config = dict(
    model='masked image model',
    image_size=64,
    horizontal_flip=False,
    color_jitter=0.2,
    method='simmim',
    mask_ratio=0.75,
    loss='l1',
    arch='vit',
    activation='gelu',
    parallel_block=False,
    conv_stem=True,
    layers=8,
    positions='learned',
    residual_init='zero_last',
    nesterov=True,
)
Rows from block 5, named by matrix and row number. Rows with one number belong to one attention dimension. Each number is 128 + 32 x the weight over the matrix's rms, rounded and kept within 0 to 255. All counts start at 0. Numbers have three digits each.
# v: attention query, key and value (stacked) (model.blocks.5.attn.qkv.weight, 1152x384, the v third), inputs 154-230
# proj: attention output (model.blocks.5.attn.proj.weight, 384x384, transposed), outputs 154-230
v.250:144107124075146152103143114125107129129093122129148129127166109112120108131156145123098129141169075103135155124122114109120139073117119104128158132097135131142100163127186120144113165091127104134123133113108109090122127150151099120
v.251:129165153120127161111136140104092149129147128100121159128129123138125188146134121128167130178078128128099143124151136071116090126123113130134141124153118144170116115116164126135132125155110152125128075130098168179129104121121157117
v.252:129100142141128117107144125175116188077122127094127111059106184137109126114132121122128180085102122129148116128134109167154121147184131141092130127164142107195125076110174122117138106175129117103148125128174129069152131133117141099
v.253:125103125124134126158161128067144075140129118126108079129130070136099089135157127097114009118186097182118133120166117131138135157090141120130132128110112112129194130142137129130136161112170132128130125097081127134061141117117135082
v.254:121104089138191122139128129129123176122101155146144110157097132126128162125098119172102093110191167125058126128131113125144178132128123167110115136150128100129153125148193132121086180133144136138126143145223115129128113156096157096
v.255:175128122117089167103111151092142098153128101114123134128123106135115128119140130126127106137161126066131125131175082103109070118128128071155138195127132125122126100147136181132123128065145127098130127094060126067112127134135124132
v.256:156159152161138207088114103093167094035115125143129105131109099133115161125104138129129143143085122097122177116142147150128137164124154172182134172155127157056138131132142131139113115129115129093117129102142122110057137104127110098
v.257:105107123130101130091129116116108149101149129101127126144128143106133133100070128128155132111130131191110132130147167147126134104064119124132106131088167172098168077108227096126165129106131128128118149098098109098093132109155086130
v.258:139121140162139131145167128127085119112117086130167108113120132086138077102161122079143080127138144105116134112189126148128130144147083135026076109215151135199119135125112141156150113167164123111128171130129128221137153091124124164
v.259:106113113115059178128111090145130066128135123137124103185124119123087107042123148139124204127187128120132027174110189128097176117150120147081156193157121151106128118131119092126118082077114105137154148081122128133063072123138127140
v.260:128082125113128174194137115152187131064137140102157117146165114056068110101182152095013122083067123088184131137129139142126149057101119153126108209117110128137116120124156089105128142129169066255139143133177115167069108109095135058
v.261:126106120148108082125171130147154047135119125101115127106129081121016127126093128113068161133107125134126099101189173137126085123148106052110124086104154125043125130166141142067147104067118126139167098135130152128133156157160076077
v.262:073130125143070179078093159130109128068127146138161121134135117161126149117083126118174132145134205058107130160124139123169114123124182123130171169096130126127111115194097194113116122159116142003100131114121145124202141125126065126
v.263:121096126128119165142122129141106103159156125115077127192131119128133141129124132197127132099128098099142202104171170125041081136154127161118175078077194135147111175100128183078187191147113125131128129132127093137074128129191136137
v.264:171050133123156125130144083125141159123108147030127109128172132095161139124130148090128128065119146122130146118164124139124120097134029082121149096131078182081139128127135095133094094106128130124128128122023123102164126106051129113
v.265:126182131126121122175111142098134080084131125128137132119169098135128131087068206115073151127109143117102122129125106104125114130122121181127121171081166154128126127172126092112121118129128168101131127125161128126094107168136104128
v.266:128126235127174156122101131174193121125129133129159130144120136096103136160128159148147096119129178157154127155052128189149129099136097152143129137156109127129127145141089134127091151176122068057126159121142111141183110166139101197
v.267:126102087121119109128143126185118143074140128149091121073126125197124123190180113110141178150100064149158044130164114123136143153143135178121159137117098103128136144162106096121138127136042179190135132119138126126124129117131212118
v.268:129124138129123061125074119082056207118094113121084087124052182157138128127085130132080130083193012128143134149078111117170150164206082147104124104121123174175126128140127112091236123180183137151149076133184129175071145144027177139
v.269:193128128137123143128111113141206125126130113076126128105154196127139134116243135124121117156128126136073147125127046127137155134163131126095135199104165136116181131124131224131069160056122098089133108069098131068121161135149128129
v.270:103233129111159137068153176155112191199114113115128128078084143126099055100137139123096151136133132139130160201192131136112129121137192143196089130077137120255132123184142134146194098129127184159087139123000108133204090127132184164
v.271:091109108160215108145145151095113111135084110213091128116131129121033137070157068129128150098154123125119106127171212158098128118137126131137173135127115125133136122206100157069160085129174167142153110083122128127186139170128060209
v.272:134097104092189111144255128110161135092141126163081116167163152096128114111131127127107153182070114125127124132139204127072127170163125126155128186128073117126166120154124114215166193160131133176059107191126147255128133139174078115
v.273:084091034100152087131130129198135166217134128127082133170131080050148128189109094164125147127129101138131073104093169127120128085179138183128096116139128070081097133103128129197166173176103177156081070166120124151112065155201076129
v.274:141134094113074140137123149131144137114131185239124093123165146104128121117088125066132145077127195136137110130032041136185129121141123122127128134050079129046153120105090131125109159126097136094102167118082128083140105159168100117
v.275:163103173074134132036123068115113140130132142119114125126124178096209136132142107098120128143110141129146128132102155128113145101129143146117129135129124134195134113158120108125148073147145171125126147118119118162128176207120129138
v.276:123107127126063096096118126181157177134209130035104129126104098180134134122121127171166130093146108182129126129178089108132126045178106116084136121124128128113201151128134131009195132159130132129122151117172147094129128082101164047
v.277:128130121099132131127122144113130117145119155110038158097119083106148092128139140127119154140147128073096095166202125137128110075099255103182157128131130126107159165146127147096100138125135127129119122128066133090092129137115116147
v.278:109133033155189133236092133126123122091155115070120093155143128128124158148176144086132120118187128119110070121194128111119152127121077151125114110147082099132135048129182145157137170123089113143130111144186104114126123156103156131
v.279:168119103154098167109040133142087134172130158149107104162137119101154151128145083133106147112159024111128155125071121078078175146129168181129151143125135125202116170118214132160104188132120093136130128164062127113144129147154106071
v.280:094132126045119129167195126068135104138135077165140141128150115130155093122148156116048118126113124184111115129125137148212168090102153112166072122111107133131132094139164126130145127082123178150164173129129126128133103127118150132
v.281:161107097119127077089172157122128107125151129161132124101119130133179133122193084138163135124121148132117131132141232161134145092111132141122191128136050068076152153133145105066130030149088126217125122088126120135060086129149124144
v.282:164113127132133124145118125127122105128174125185091105129131139092154151151127193167098070100111160132124167148102075118127130136154082143126162066149087094127149166088109126152108165111128158090118136128000134187018095209089088136
v.283:150158129130129115045131126144152127140122123134161113127137188150093134149116076147129112081108169126126118137136035132242167136183126174153173146128147153176165088141096154093192067102049131124148088106105132097175136123129159139
v.284:051068111114106165165096079132115136113133131139105128127087166088159094193132111119159162122178133098124137131123115182081103128121126085148127099139137111110126154128141133097130123129117136120117133136129131132094147243080125128
v.285:091148118117050125119243110097112118140164093122120133077126099164128093130124068130117144161202108122104125123204093133105098145092143149190134137129112131074137130123128125124197132161136237107102121255141139128128079123124220132
v.286:131153160108138142067139129123155181145132147096065103171092174122126131065148045127096139138097089144128140155185156119160128210106143105097135129118108099164135154078223118129129117087083130119161119140221138111078124168147130066
v.287:081154045212127105119126118101130182244184125113194135126233036168109097088101152112127065121100138123108100130200130087255120106128141137123161114063129108038130143129129133173130092072133138135082089116069064085101095159096147128
v.288:128130121131152150106132096078128123128217125124131129139165130128097172135176120144123129134137141128131118105123118126129128129106140186092079142128140125072119122157130131128131132105129108132195100138129133126175118137117123118
v.289:133102085205135131097146135128123134124099133123157120126233118182128052129127125167113195095124121104137150145119127100131119118138085127151084141113045185134097121123120149167119124136137109133094131134190120126145128123101066117
v.290:126111109236235123118131126111137133107112126129104132151109133129152106112061119124128132133128151131144224077061119127105126093140135131125133141133128144127140132127144122077099120124138114119118163049215097148132132128112102058
v.291:132143180123121098136057129130067127127140120150146112107131165124128106130131124129126095129191136120096181128167147129146130105121107115123139127139130127154128123134159168124128134164117134128140112123120080145130080129120106114
v.292:136153188127129099129119189115149106110144133127129142132207142084127103128118110128113129151119081143126116136130123108159130144121130128119150140166124125128092128061097128120118173152134121126127101098070113121072125127132140133
v.293:121156129130128113175128133146134128144134128131122129148135127173170130069095111108177126136116117136133072135124130119117170123155110127122147078128128135147106148121139123124129135129115128123135110061108154158084118121139133142
v.294:151120158093131113151070126117128129120130172133027082130113150128142192128192142108100135087147126097146129129118178125152125074125127122100136135109128131137112130127155128128165085127127128125122156068097114133132059118135114154
v.295:125099131132127122087136120124113130119090130113128128136111069140121134151141105155112120112097196139127128184135111131119130162150179126136147114127101142200132131121133132134134120127154127158115104123123124131132127129108169099
v.296:148118126091116128148134132125119151143108103163126131180138107108118134125119125126154105050123131088082086097141080128109130131121128215156141128139129143130118120112141128167128165142107141127128119128140128123247132077159128126
v.297:129109099132115122075128214116146124136062141129124141148135131131124135127128100082124122169094131133132134202169143144129121171142163111124130129124180050123164123107091124154113144137157122073129128123213122147000129071129100108
v.298:064111093135169127134138136059127146128125128106099118116115140116123135101128131136125072145080130132148117073128097117129140143101104119129114124089098122123136151176138155107185118112112126142123150133134144099145109088107121138
v.299:096127199177117127131143155126139127107128195154120129148117128200071118080123114129128163097145129141145117128100116187114136096126126120117119123107099129198201150087147114165127117149097140149136137129129137167101145144128128129
v.300:138203130125127111132074033147124126184128127132015113124127120121123134124084160095124097152153099126128125095131043118128117128073128128132135127083127128123077074149146126137109124128120150135076116129176129230169116139111089129
v.301:149147184167139120118194108154083129123140119147087124092169101125121126182127128131128129118130155138117112153110166150165131143152160130130168149134128130120165128100136126190169114139053114134111109145112129177125138127115166118
v.302:115152109127129128147126129091131151113197076100132115143156149128101128071135118133116135069087126135124141058151179108127122163128127128127101131128124225062122145161125129172122124174126127124136126129126133133129089131138131135
v.303:124123127147119121103179149126125116186078129097162129096127127147132124075186131139131148123136123090103134104119135144131142122130128170129128124132107128126153120209123120127128117130128123116114131145128132128093129179136141131
v.304:141144206135095105077128128110144027066117134134139149167149076148214181182129131094128126115115155065166154151079157129128117101128129219115127104126157123097127117137140137129136165125145131152138120188092101111112164122127134128
v.305:114165110110101103128123127127147129137114109130128116136129128128153120066131129130135120099130123186156148134045107100148101095120128085140127124133177117129128126107138218136141126135134126120146127098122138156166151109117123134
v.306:083166112094134143145147192143130199125054122122142115133121129130067101075128156170128072143122135166132182124150092115129129128125166125090113108123121159118140150165129133133099133168127145089132058134134128126101114121107125138
v.307:059159082133127128080128116194145176121175172098138126130168132133134126128119130127077124119117037127119128150130145119125139122183111129125124181077112083130164129116073149188124185123065128062125124128146142128171150086094170124
v.308:163145122138138155111131138129172137059163022155154126144127129142126153127128114173057125125125132145181125114128128138129129130071121151136044157125125113116124119109087128139142134112129134146158130115196127129130136150129187040
v.309:128125115125127115155127127134139184134117134168124131129110134103140106162162128145088135120121136094131108170127053111121126086068120169126102128069136063135108104105119128089128143142152148152128120116131127128103119115168102139
v.310:131091184161114131122116130131131109133133140110122173129135124117134121133112107077117076134109126130122131131030096130137103170122132130133125150124124129078126133121124130146053102133033128142045186129113131087131127123156141158
v.311:138085170145121121125128135091136196125128111142139102189111108093128122130141112180164212167136056129129119116132112088135121140083129141166122153138124130144113179130142157111140124126183118113132149122112155138126091170129117128
v.312:152135134143178123117102129115129119130091131126129079121173133133157169135085129142099123128119144151128126156165186131127092098153135157128119132081130123137113139138147141121129144127131120118120128132118147129119107125122123128
v.313:165126104041072117118095049127073088116194131128118070109136140082140154131064172089198124113105148127128130121127131084143129115096127129107192131101085135125129120128126126046149157128106112132128100123105133124200109124124080111
v.314:133126158134128147181122021086121188141134128132129126234164119109130125127125138192130068225231130125140100107129129168122121102052110160109148125117160158118104083127082123128128130113123087121127104122137130130190159135157109135
v.315:142128158178146120148125240139128137128039188047131124075018151127133065128128110126159116153126101089135124139114123126129120148129168132131124132130127124176190152131157130078125124127205128162104112161165145139022122137137127133
v.316:133119101104120081132136070108110131078128124059128212198128030129128152092084132165128141033098232124126131141128107139124222049107126136126133092154128165123126127101174134178107078107142115166117120177133165124127114093139157135
v.317:130149106129134129110179127211127130117123129166078191153110140158135141118120120133141086096108136145142211125112109094123133136128163136120163120182156121092090159122098131127190151087170128124115126133181121144085083146138114135
v.318:131159126148097082136188105182125122125111128126129199136142091128065126132127126122149135126111174128095119052125121129110131132101143120153198092135077102133125125134125143140139142128109161150186128157101129114059129122133125143
v.319:125112120194218145121131128107125125124177106127139128117141128138101129125092124140129153123107205128150131125137129138119125129129145110130136127128137128127185097137110167176124128128129128126111076127100097114128123203151182135
v.320:110139086082089124114120104127157103180110076099128092128154095131060118143128123148128114136185151131128204173128125156114133129125108113164116127141125089141130128121138113146175126150134122107136136104178115128138128077209157185
v.321:138092116130116141102067128141106127120103111116126051133137173136141123109100123121128128129154096088128064137061128131065120128125074108050118128119144142186120206139070133130067127122130134124123138173129099178129134125134155159
v.322:171176152135111199120087098209145088131000111194130131123149122104078181125129123148131128155141111098151119118127130111124137133132151124169140154098126093141120109076138108101079128132153137129119167031146115175172126121176127124
v.323:128175149200158161125125134161128138082117149099102056091105172109109121117087128130098214122134121128119170136189128167165149106017161160125117134026125106158093167126122133119053133131116217177131129059132124134210131070100180095
v.324:127143103109101094236083147130117026143147115143161090132138145128172130119125115085117124122138101114134117105112095120120141229163124167157172155143127083183135061175130077139123105153047105221107113142121255145163096092132158136
v.325:117055100132143128189160209127128119129126129076155126167132131104088153049144138126128128135139216162150127142138129119036151022131100109054125125107141157080123067135130128109086124128124016136106116151115122077129153057128054136
v.326:140157123179127129038117119125121129125149132121120122157133132136133117141136110126128124142129139130104062168129182117173088134126138123109166121125114074085124126085127135083090048128086244017129142129220111116116133171121081055
v.327:103186122255109140090151128197130085200138206129066096068124146069108139160085180105161113137108116126015124156136115077100110131128124109174169148118123128129096161088126165183091112187056127141074128097143187118113126213184134114
v.328:128148097128131117176095164152132150113126091135141137169122076117155108162124114089126158126149114126097138134101183169168129187164130115121117137120154106099120201123130146045158139098090177127096153164150114127132120118157115053
v.329:058078142125168128078130127072125125126124079109137151182137128079169087067129053215088144138123126120125255184038106132129128119133153135136113083136127124141132112071131201129056129181159140123147169148147184123218127159185148126
v.330:138085134128145163127154080132129255177124084143130128098139127174187120218138139113071123108134110118214119135094140157126184193134130135116158122128128128133129122085172125135129136074128123046219079000071125013125127175115112141
v.331:228112238156130116128098129126123135132205174121089140166124157124121172154154056030139128131120113113126052099068061185132130129124057131252095197139147108096165131096073121090127185143126138117159118069130129116130138108204205125
proj.250:176129119112104105085145118128162120126139155153119096119097190127125140120131119110115126112140120131127150090126149117127081131154167124161108130125104112133173124124117117171176139125117102106148123105117121114138134121125131123
proj.251:139132162139156092121139134146090113124131127108128123089128107117117128094100056139183177107130171135128133089128090145095136129139128096059128123157130109133130128127160146091181118099155152133113123133116127057130123130129128118
proj.252:125141149134119129129171123126128093117095128090104130184142113150116100128127093167153131133118142100134159136123082111104133070098129129144144127128072134138129125124130160128120125068128137143093126116128124150137139125132115126
proj.253:109147140121162158128130148163064117100127069125188134097103154128119096127132143097130160126162179126131139131113146128138141118105138124129129128138149164099102102122127130147112181130125138187123116122150087101152151134125158105
proj.254:097133108122125148128130111090151122156163077131131149114121130148095126167102128105143125168084145061191145115137128167093130126102086130124165114128146146128126088135135128135120116119157125126139092147102123126148115115129154139
proj.255:136124135115140140123108175094099119105126154141155143139125105164118119116133142065166142111128140145099117133129129109139139115136136142122142076125133182098162153072149129132085133127114122126131129114115119115168125135128145117
proj.256:105035072158084134146114158127078063126083127100145130049067102138208151170132061128111085114130119171135095132120141133117064123144132059099141130066135128135124130121132127096135102155173135129134145136139133120132053120139119100
proj.257:186126102070192137183101096033115127130143144129107106076129156099112182170209128081127102138102131167085113128128074128095138129139130155123149129124077125120129123106090131132104142134143178177123184123175133130109127167177125113
proj.258:189111126169117128123131128224129111124141145084106127188138142117127149134128125129141138171145129118018099141159155144120087148094127133193188123088143130130124110109101055094122128058116117133146123136160127014123170155129116138
proj.259:120159157137119128052058152142131154179066106100135032067070131106143125116133128100075077136183142255234215092115161199094101161148195104217131181179157124133101109116139143115095120168100091118168085098134121129183124128093107128
proj.260:215224100147109116075118102141129128159118131128065086122156115130173110128064127136181105165097136188148105154108130130068111100063161131004157162120176153107130075110112036120214167076139180070063118107125132095128161205126104127
proj.261:126081161162124132129130125121080130120062090183156120177149127114200176079104067169169110141087106141089139134123132143116130100114140147174133150100194169197113141107128109207124117172126129117140124149161079137156125111113154047
proj.262:161179128117152165151143099151123146171133092122177195104107135126128120128126138133136130109081129110101050078104162115113137128179074086140077128152156093074182148131129120136180108146139074153127129113073092072140147145133125084
proj.263:195162125127127126127130070111102103126100108102109082056148166101024183129106099102117154138155156202156201130157085129142209153180182108108129186182130131128173125117120100209131117137133062137058205166128104204129131109125163126
proj.264:191200170127138169154141135060130045096054136127095132143073128128083130086074123154155128171155118093129164119089091142101138074084129190128117117088126065129127101087110123132186121187025119130132156104155123160040241119140146222
proj.265:136120128076171138097178126125134139182106095141126096078122119125120212177124137088122153163084145219128162134129183216108185108128255060107174144137136124113195095138130136164107139105133129090117173098125143148169128123108117118
proj.266:075221130102164125125234152045135150133164196104217140190134108127135127107136126126171165140125119119127132127127080161061128106110157108112083125157112123118128126083127122137144116089129145135139129111143126145135123128103131108
proj.267:107087155124058126128155089103125054168182075143141130161160200133198172104149169096113123165129134132139133127179075133150129119148101145110124110108205100118085148093128136128149162123139042130114096127122130128103136170118150168
proj.268:122093146118114158113118139197147048140128126139076158105129119113015141117156129139175106129139148161132114106152155196183122128071149194104099121127108134117074131134127136152062115089083140047141151103116179115168129137108056135
proj.269:109141150124042159153188235027159126130129137132081133158119065120136106144115127099121121061147127044104123131136142061135144131117126126170132000119083109124149142128103119158127133168106146159139118113166144130123126106164120133
proj.270:125047147127127114142083129110139100132128157112122133159204115127193136140124088128088128125117125162127184058114132157142132145149089128072116127224124128135136174127058098058096125020105066133161165144130127074096121127132150159
proj.271:144040140127075176103125205166058110131120110116108125092199136151191162084108151151123129130095126150186159095145118128091138076125142115161068148223175155120126124098163144146063163151147109131089128132129099124134225167106156096
proj.272:132079128091110168132000108156131086150131171101102160089102143132160242120049151197100117167130114149095121137129123098148117132109137142094136148073120132127069127126121120116133086049133121151128123096113129123103079120098152065
proj.273:156141124133150119255111103120106126128216140082122173160136113142109103126116067135136121188095114163118180170124119130126071141149127136139137121136129129220143118125149168133167129071108203104133181112129135115150087200066137073
proj.274:129170149122175126197135139095113141155117126056167128085117096128123154080130128129127125156135055145101116042135135070084178079150152093126129119134106152161104135084153151149124128125128167182160122077124146108128114052148097140
proj.275:153167124149165181149038111236132120136143130131136129129088089091129129170141160199116126137086148176180138175124126167107119186163153109068128192185133165046113125080096109130158145093152141164110127163053235113025126129145138170
proj.276:216255126215116126124105092126128131129086131128081126110124139058119103134222117136088117109131070168169088107173104211114128120121136113119156107127112128200114075169127130135132092097144086130174162111097067130154107092089150162
proj.277:113119205197139161126130157122142120123033115133129117213112182148144101128107126134203113133111097149137133126122135128117083077000063185133026149100127142119160121088099181162135038084028254104105172127085114156127133131108151191
proj.278:100133207145119149132116012134097108142147194102157099129135145131111037139132110123162151140161100157244182132141144156152165079144121126128136136123128159095094126135128078097120145132149203116229137130069099139126131158116138120
proj.279:123132158127102149153240096100145133069134089116130089135134117123116130128091118141123129125100126118114148112107152139134081127142129128203125127163094133129104099130085139108130102138116159108122105111129147133133128089104123129
proj.280:182130082098150111074100145139126137133134125130131143130128132139127093128100159132099158144107172106129155133127073116101134125180211137130148044143136095153186116133144069132086116188131120127132075117164160118185137109137120195
proj.281:117156103181202167159118120057124137121130103145217076219123132127135134137024162145049138144059225141136082120130144103138132131128065124163138201168191130138199057125072128129182131165116079131133124191123128132115129122169112123
proj.282:143139129092131133144098176174134206127092123078133139128148116134079130169127134140125147248110099088148107095117083126125125000133144044182113075138125109129130140160144155127140106134142129127122092140118153128152173040155123240
proj.283:133146201053077143165122146105126126085135144132081128119129146122154151030183132073120146137153114146145142126130172079065130123135126045113057080138121077138110129143132095123134208222165105112102088168123132118121194131152126149
proj.284:192141051134129019126128113106127118132199125144168169076112157168102129126091125157127151099142134137143149105127097154106096192160130143118194182146103136113137094128122186124087170158135128132128124113148127188102152131145083121
proj.285:115094099128150095129103135180147129121114127140061127144126114134128202172059152127130069066147128158101128108150170114120255184199155125061218124134087127173135142175158126143102072093092034130141129095177124129128156124087133155
proj.286:162127129074099132133113182119129101130152148126129097116163130074137201130127132164174107101139124131163125133047123221060158045129160116186250070122135046132185127123066109165135139128160134124131132133037141167121118133140140131
proj.287:103143238117106141165122126147185130094108108149106105148128130087124110197149168080189153118220124115130127129112151135076114103129101127147142131094127167160184172193145086094094115093104146166154145125165108173138139105120130130
proj.288:144165114119128123175124128180102121141123130114169140138101128159216124099106157139078132123130068122097129095137141112076087144130086112142120128112094149102164155125187110130134104136068099148092124133128086121092167129159134147
proj.289:138143194115147136158110142128127138129091122127149136124109166039113200132135144127129130131153111155136130108120133143126133108120133127161102132130144112115115128130115111093084133146129123094139128108116128133034107135128126113
proj.290:136148167127040201182091128130127131107129119129159152123159129125053094113100139097145119097123119180129038136131135127155126136097055125103121123124117132127142130154143120230148151129131178131173108127128137119132114104157129199
proj.291:128114106171131140136138117111131128149178127144117179105116109112125118117128156140092155159125083134136110107134118128144092109131128093142086132118130124143123117110129058104114125115174089115087166149126136107129146127088114130
proj.292:128112131193106110140127051130104138132076150120105087138060105164143133124130176115117137138128128162129118137128149144122127126143096102132136127132119163136128124118100125128146089129159145128154157157138134152181117124130118114
proj.293:087085124136103132131123078040103119134150149111143124128159126124125116167134127182122127137125132145119161127128133145179118132129124125157130170109135140150109068128122126119110143148129142128105181222156071092123132103116134125
proj.294:150136102142123137128171103106149121138130098124164148140099085130139037097122112129137135178086111145116130146126116135052098135127133132147131096129151126140127105127185131138135136136131119154084129131166142100129140115126114060
proj.295:100133129139131121128129073123141133121185124158124122077190131159142130119132128121124127118117105127130128111105136173130124128108061109130125126122111129087152127149127151163137138128092126128118120141134130126226109133158144198
proj.296:128145133111125147141125110127178140127193130079137145092106149127109146138164129133104174171108143129128128157109141127130102130119126063105151129132134100132171170185126137129185105086102125147117133129132132122059208128166128149
proj.297:156129120124152129131124141106097141118117151173118115115157131122129136130124159188128179129155117163133101048144128156158190128123057153152131134153132140082133132127137141128120130125142115131141131128112120134255138179137127165
proj.298:171156149123120126111163126200166078153132172188128099122146120126108125134181098121140175128129130129041129174097127126150117118128168117130141148129143127112121130135168140128101125149136124078123057122132127168137103145125185125
proj.299:133144074098130130143120122137120117099187064129134121152147164116160195161115138125174131124118077157106155158126114107145128126150142125175134121136173107063082104104121139098088134095125141105130129106121092109159082119130117114
proj.300:102093126119127130108174160128070153124119112129203127096125118127133100106134133119112149139129131131107105153126203145123129117142126104115137119125138119117142107137093140130119116118119080104128126111102108113038139154133128118
proj.301:138124112103106128140121070120145148109130091068125140129096131128120119118139141123134128146137123097159125129147118128064137140129130138117106150129128145109098119182123169059124140131163145127144129134135139108132090137131123067
proj.302:148168141163122156128177105173123121148062228145158135116090147131174110129150145105126123133140125128123114125158076141129145122118127108079158092115125075168129135114128136122114126105109100135074140111128139128059152126101152102
proj.303:180133154058141118128107084089111127135139118104127101125165112111070150196118126128113080128125118132128162117143130110115180161122124132131152129103127128118125155101136156124141133124095168130144131127131146131194130108126147179
proj.304:127125125075114114161147127167124160164133093072106129102047139095136144122104126178131124104173111207113144111108128131109137129120136066148136122115124129136128132123106078135125111128119119132128136086130150131167111132140109120
proj.305:109085148156139129130142155119132118116118134130116154120151130127115153125121128124145118162128117140127119151133104179127148099117131118127118120124114135122120115131122047121133159121137133126130173149138119076122099126126096136
proj.306:170115136213110187125136128112108111105117131146140147131149122132160150147128160126133125107137118149119088130156123128157127124128116173145128145137099129113108115139102112127054141117123111127111146139164132121127121128146112154
proj.307:146103142082115112128163144139130174125086136118087127102006132128122095101134124156109125121131215121165119133132128146127132139070143111130125130167245185103132132128150148099116105130136175170126106122097177114126126151141137112
proj.308:101122141117094132110159138155123123152116134112136147089141123137129113091131134070164102144126128067085149161117128136127123108135129110115216103128143166128212113125149131101101103152128087145127142128113139131121108103157122160
proj.309:134125144130144164095129151121107124118180101100116115135138091147104088124092128157162132134175134148128134145119150135127181145152128120123176090132095147146150160133108137181122157123069085099147125188144125119155123146128147101
proj.310:182138089116110137162129125130158169076125094149112107122127131111117162127153140146144123124119149174118128098121176079128136149142151113113122139109126130151123129119133120129175144136178129128133073135132127135107116130091127141
proj.311:122168070144104128157130133127151083118126160154087159096129122130078166126121127110153113113097204131132129128102123178147120129154090123129132087128160127104128102123128172130125132104131174138149131123143075112194166127118181104
proj.312:099138099129135125131138120196136128127114112127120133141134159130139098127185107136143117126152083128120147089130114123131155133133149120122122125155154155117128103132078098133123116114136121135148162122151117116117128194132077140
proj.313:117135133149126135140128152138148128111086127097149157141139101136136136144168083136105126132129133141170132132124109203128126107141108108126100122133153134140126131122128127155129124138123172130118142123121067151037177095148102122
proj.314:121112106145129093118144219165104127127123125128137155108059133144131131156132155078155141023069131085125158175134121152125105145150131073135131123097114124168110187129125146150130077113128098159152171129099076158105117110130134091
proj.315:104087134153128143106128114086126145112191066197129128203230140128116131152128137130128147094180140159123112117121125123157146107116100136120140130155135124042105125130084151160139180098127137092139132089125189128255127130127162118
proj.316:110133134166123156129117127094123126178135080145130111094127136148102089167155099127122126203128121131124129143107129133144070191118124131138096126128110101147161133121090118063124142127093130174133128119109107124131131142129124128
proj.317:088110140118127144134107124031121126135129137095182070145120123113090109168109110125142145129115137107121120116130146128132116114106070113116115193126104096131144132139125137121106069130078144132127097112040119141196145169139123088
proj.318:164134113114127148155078127050134127158134111116116096152125149103132150123124116135167129130143126117139140152102149129125129152165108131108079127129145125128130139113128126117107096150117126130137127121135138090151127125181163101
proj.319:166132132100093121161176097128150150145122158139144130129126132130106119173144147120109124117156119112135129121134132129163141134110118187127131145179129090131147128129115125075143159130156134134123133110142131183099141093137153114
proj.320:124128137100117158139124140138153177130096149118127123122110136113116252106136212109163122130129140116160093112114104118128135129151140090152128153149147096130000129050120109172149128184140119120123085112144033128130071102097153070
proj.321:139126086120120120138126146186203130134119130154155217161089122097143127059168157124152131122165135128117128159113142152128105139140184207130212142100128129185133137184112063124154109127102113129128127121108160087149167159122214108
proj.322:135186161147095108181088114189134102230078139128140110122180122170141102053131103064136150212160114102106089127060131044128133097135126161131153179175104134128144099103104030118116134130127088138115128133156188248132148129168115145
proj.323:150114141164144207161125095132091154096124171133154007112127133153128112129188177222109127096147145184183192099138113214174189109097114073132111123116112118219119155128133119087079122127093132167103082128114127111160135143127130122
proj.324:099120128132026123130143104136189137162156145124234119148119112104133188140167121088087127225172108128120110098137112109165148157114128165128159118123097144142187129137129115133145093192130128106174109131125255163126160095127157123
proj.325:129105094119117130106105125133221119123134109129005180131115141133065145145126151117134123141154156217097141125125153119116128147160126108154116131034103107118134101120117135136100130051144044128142123170129153168130167156096224155
proj.326:124130135118149094137066120124140127095129216115131165248144168108131113110166030157125159087140112138081127186120155122174088132126133126148050148143176164145153120107122116130161150154114010126015186188120122152152234203043094125
proj.327:113139225128146108170132143168130152129164131129124141124144029186094155090100128134112108066097149136104143129099077140137136118136129135130145158158123166104255161127190127136206126096119100148117124116143142105050127130083120137
proj.328:118106077078135226128132136125130075132125101131103099131114149050149171135173129128110129209131163170137148142132184030130127103090070095131131177128127104076067121119118117121114112127137070101063138178142133129130131153090173130
proj.329:128098159126167132110120124151127112139129128153141045227127121122110131151128058158121127119000154065114128158193125153124036155101129130067102123078123118129062117069117189249162104147126126128128207127086137110172177136124218104
proj.330:105087105141126159132146131129132133161136153129137077087114116103128131148123127068096154080105057140182119126091124134139124134023124128185142132179156194094111166128141133178137128085143124161206129087149105076084178120213128144
proj.331:105134178168136158147101128108051088221178128123033156154124198145114126141128125098166129120105085128138120128175050128126128125106117173132131142229113152101128092131182154099107140162023144138128178082116121206104130180038128130